{
  "train_examples": 97500,
  "cond_dim": 256,
  "logit_normal_time": false,
  "hidden_act": "gelu_tanh",
  "head_dim": 64,
  "width": 128,
  "muon_scale": "spectral",
  "final_lr_fraction": 0.01,
  "weight_decay": 0.008
}
Rows from block 9 of a small class-conditioned image flow-matching model, named by matrix and row number. Rows with one number belong to one neuron. Each number is 500 + 50 x the weight over its row's rms, rounded and kept within 0 to 999. All counts start at 0. Numbers have three digits each.
After each neuron's rows are labels from the 100 images, of 14976 (inputs lightly noised), where the neuron reaches its highest value: "colour at peak" is the nearest of a few named colours to the mean colour under the peak. Only what is clearly more common there than usual is listed. The data: rendered made-up planets.
# fc1: MLP up (model.blocks.9.mlp.fc1.weight, 768x128), inputs 0-127
# fc2: MLP down (model.blocks.9.mlp.fc2.weight, 128x768, transposed), outputs 0-127

fc1.39:463486536469573619499508473374551468636567527513540578459507496354493448485521514564472442534507471463608525545454460407493474470490492526458493467554508499536495407518505493509615506496476528448484566515481513475462507465421483524438509452504437532556481533468504488496559557459459470546487508351504516410372516465506527460473494523555536496476459477546442390523524507517463522623549
fc2.39:534574475455519337455533551488432518297512478492362548525510450598414493476470409561477470545574415566469513485576469503483466576499538469458552507400489520409485477450541449467501507498492516446451483522618501495553506529519436483510496502536489550573483527463487434545504477482488521543461480535420489451472519540553497440517478477590523506484491502501523515453488400442542476562463
colour at peak: grey

fc1.475:608475544478478474501476541528476563489418505474523500519451494516565357534352501436537513497462557474416524573394485541455527560448496379500546537545493537537437542463460573432353517462501517534466527470487488554521519570491595516494528488496511523541530476584447490454546473569483425441445423435466540532506445510460481421419543541550514519451529498540451534465515412533500581444483
fc2.475:419595566502523412435524511524516506521562508524479485439428573447484352370589522447533515489662428470521517472470501556563541451481501523467415521508509520506434469529567545506503470506508529431456491520556471533504443528427484487481521552547529436483580513469462502460445479515584543486484392514439509532543513610485431379443465505539579548560471480474521529547527433481494506442538
colour at peak: brown

fc1.279:528481532527396628483494512495477574469570595544394451533478465499541538493490524406465560510449565530594431532545537424474547599594503582510556475523519505605521522429523506486457567533473466510455434403550421489449466470545526520538438497524494486390431450433519462486481460463420495463471504510560461432511513505498517493528496495349553439477544435501484508458511514426554537567475
fc2.279:441488550518528408492474539540559371588546536487639511589447444557504500438499448509534503506544561523427514477573505534448495497606500521590449497494501529503548450470562548495506516549523512539634494516522455564525464577398442415501509507560573483513568522501468412464482505519547548528469481517437459405581568520440477436506486556420538508507520535487613469432486437481499533429508
colour at peak: brown

fc1.686:472552474483463513554449460493456493574545428463561476496497464507480420499477662475430527428447506457462424488522514458354515462528514429554602484522534489443405467526462414457437485504449475455572525513497454518441470474503511513532496495482533373503488503483481676471502479452474495498505504367480480410488464529454429507506476473486521532559557464390538444477482550456561517432465
fc2.686:528398564520493549504480505491498527455482444446425549463488527528457591487464509537591526498480616539534441505522539499464469515452543489503600442543425487477517542468498438485536526437483477564506567502449477496494615479519502547432486461390531568517490495439594438555548504458455414500473644420484505488395465374451515595538473506498399496392522466578502459467467477523515531524560
colour at peak: brown

fc1.131:587578483516547467470431474520521402548481455398470435488498500482380522501524479550536501534507416469397454520611488485379487370451552590568509498475514463471427497446465428572387497517459571535450540559457509511551539534497520582525566501485486431533527523556486484491485527447511526521545564470497521473498433623455471573460453405534454462566437507467506484506508506497456489556433
fc2.131:537486367443528448567486473510462541597522548525513553479544563619465611435413397461501492599435521539500500548725451497516480535534574473542505443430530550509544513471505457463472460515547519507524490474530507453509552539513386512520430388494529522510493505492540525539525504530432534478457550514456429537514534485489538560572506520505500417462503474595482542463501455459539516517489
colour at peak: brown

fc1.655:536486536502491578405527496473607509415413497569455417519472470445534555486550432488547430541525457534483563424453467588543415468573515505507474476499414465602531408481491462529515516559576507508502566490461521510417495503461484446430442520487503573441486586514535378501442564486470533518534517475525473455458555526583571488492523521507468516487366411484521425439545506471419406482547
fc2.655:525426551488483480486566486499440434475548461443600441528504531476544568476402477561445430551495481529564510499379570543534525597518558573561575444522506533511586494476479418470492519452488428461639497556395574525553449445494555544448578501473465551556460568545557472456481442512465458588455453562555472487502427473469504530544462469547504582495437549483568511460500489541466553509429
colour at peak: brown; grey

fc1.441:614453499524475521476492500570514446493513561587527437524549534449442589489509536465416516491503542472470489571532471478316482546493509542369523509528531504464660500633543493522404468453464420577472419441515505522503539507522554520483504484487500443500563481416553487468484487469412515457493457373535507526541532467508503454530412496489404553504505472515484485444496557455491537473544
fc2.441:392460549597510478492489508532575476487515484452182475553530585454531545475512503529435499507533515502535539425508433507516499469553473539583469518550459477523742520528479473547490475509502483508587490483488554451515450520490461537446481496523517456476489492486545574528475511525482478495495516474501492435505514519466496433499570528464500479498529519518536515491482524498515502545495
colour at peak: grey; pink

fc1.518:546480558458469599569486488481482475528529533521420466504524508393516396482395606529478528507484518448352581610370503554381465520456485576485560577591441503492510516561469562497400491526510495436519535450478492516571454476509529403518442515494511520480451502549489480483518497475476457532506501373525572399480540460503482437402529531504520497492526501519463479503495516505499527579562
fc2.518:529439458462487501400496453490458472457445489434497513549496468459469471442562485465509578479487548489601432546494565393484492493494491457625539559529504540471514467502461428470482583510523520529509551496430572597501481443567591438535441442467504606445452453480493518549525541497417462511525538527486536428497555444433547424489492561489532415378543450598548409585566496496555527419490
colour at peak: brown; grey

fc1.425:505562526414461478461508503535510572524429528569471519536503491506508488526574526490448552542514559616499418432500575472505510550469384501457522597567449463560402448586507538568488558470539488505450571559542389487480526516572530463505446481467451550523507517514423524572504419468475472429423483434453505537459405531493450525522548574481572487495583464496350522543407537445505503478445
fc2.425:514618519489492441512494431508550446439518479520444476468481624501560482514429468503480554538515540482471534565464577425420440492502492489528521544554518513446418541562443475557443465392492489505713491454520548454478507480447504519582628532526497569431513438471435522431479374524536483548435542471441515489446502532507519470519484527504369453506469465528524493540450503499461469472528
colour at peak: brown; grey

fc1.54:512456538483511431468568470507494535566628523506535542506521506511482453569547539585551433538474405479408447487455485385481485468432531529466449470496450526538521454564505498515697423577547510447525492406524471486434478480578520499429502519421461504451457495518479490524475458508505530418438578455519426523525363535456494444540554548540467461479412559542517514444515457520508440435522
fc2.54:535469544513509524545508498490483424579555491455479454560436590626560461443454481437609457410509487504539561512598561536536496482563524498533505487543493530420524506539542503433463509584518456522490518516470563559464452452341480479450438541574447510497554505430483510467472480499478497587453538534446457458519499498472464498588439548421538461409552461524535602485563468564415452602531
colour at peak: grey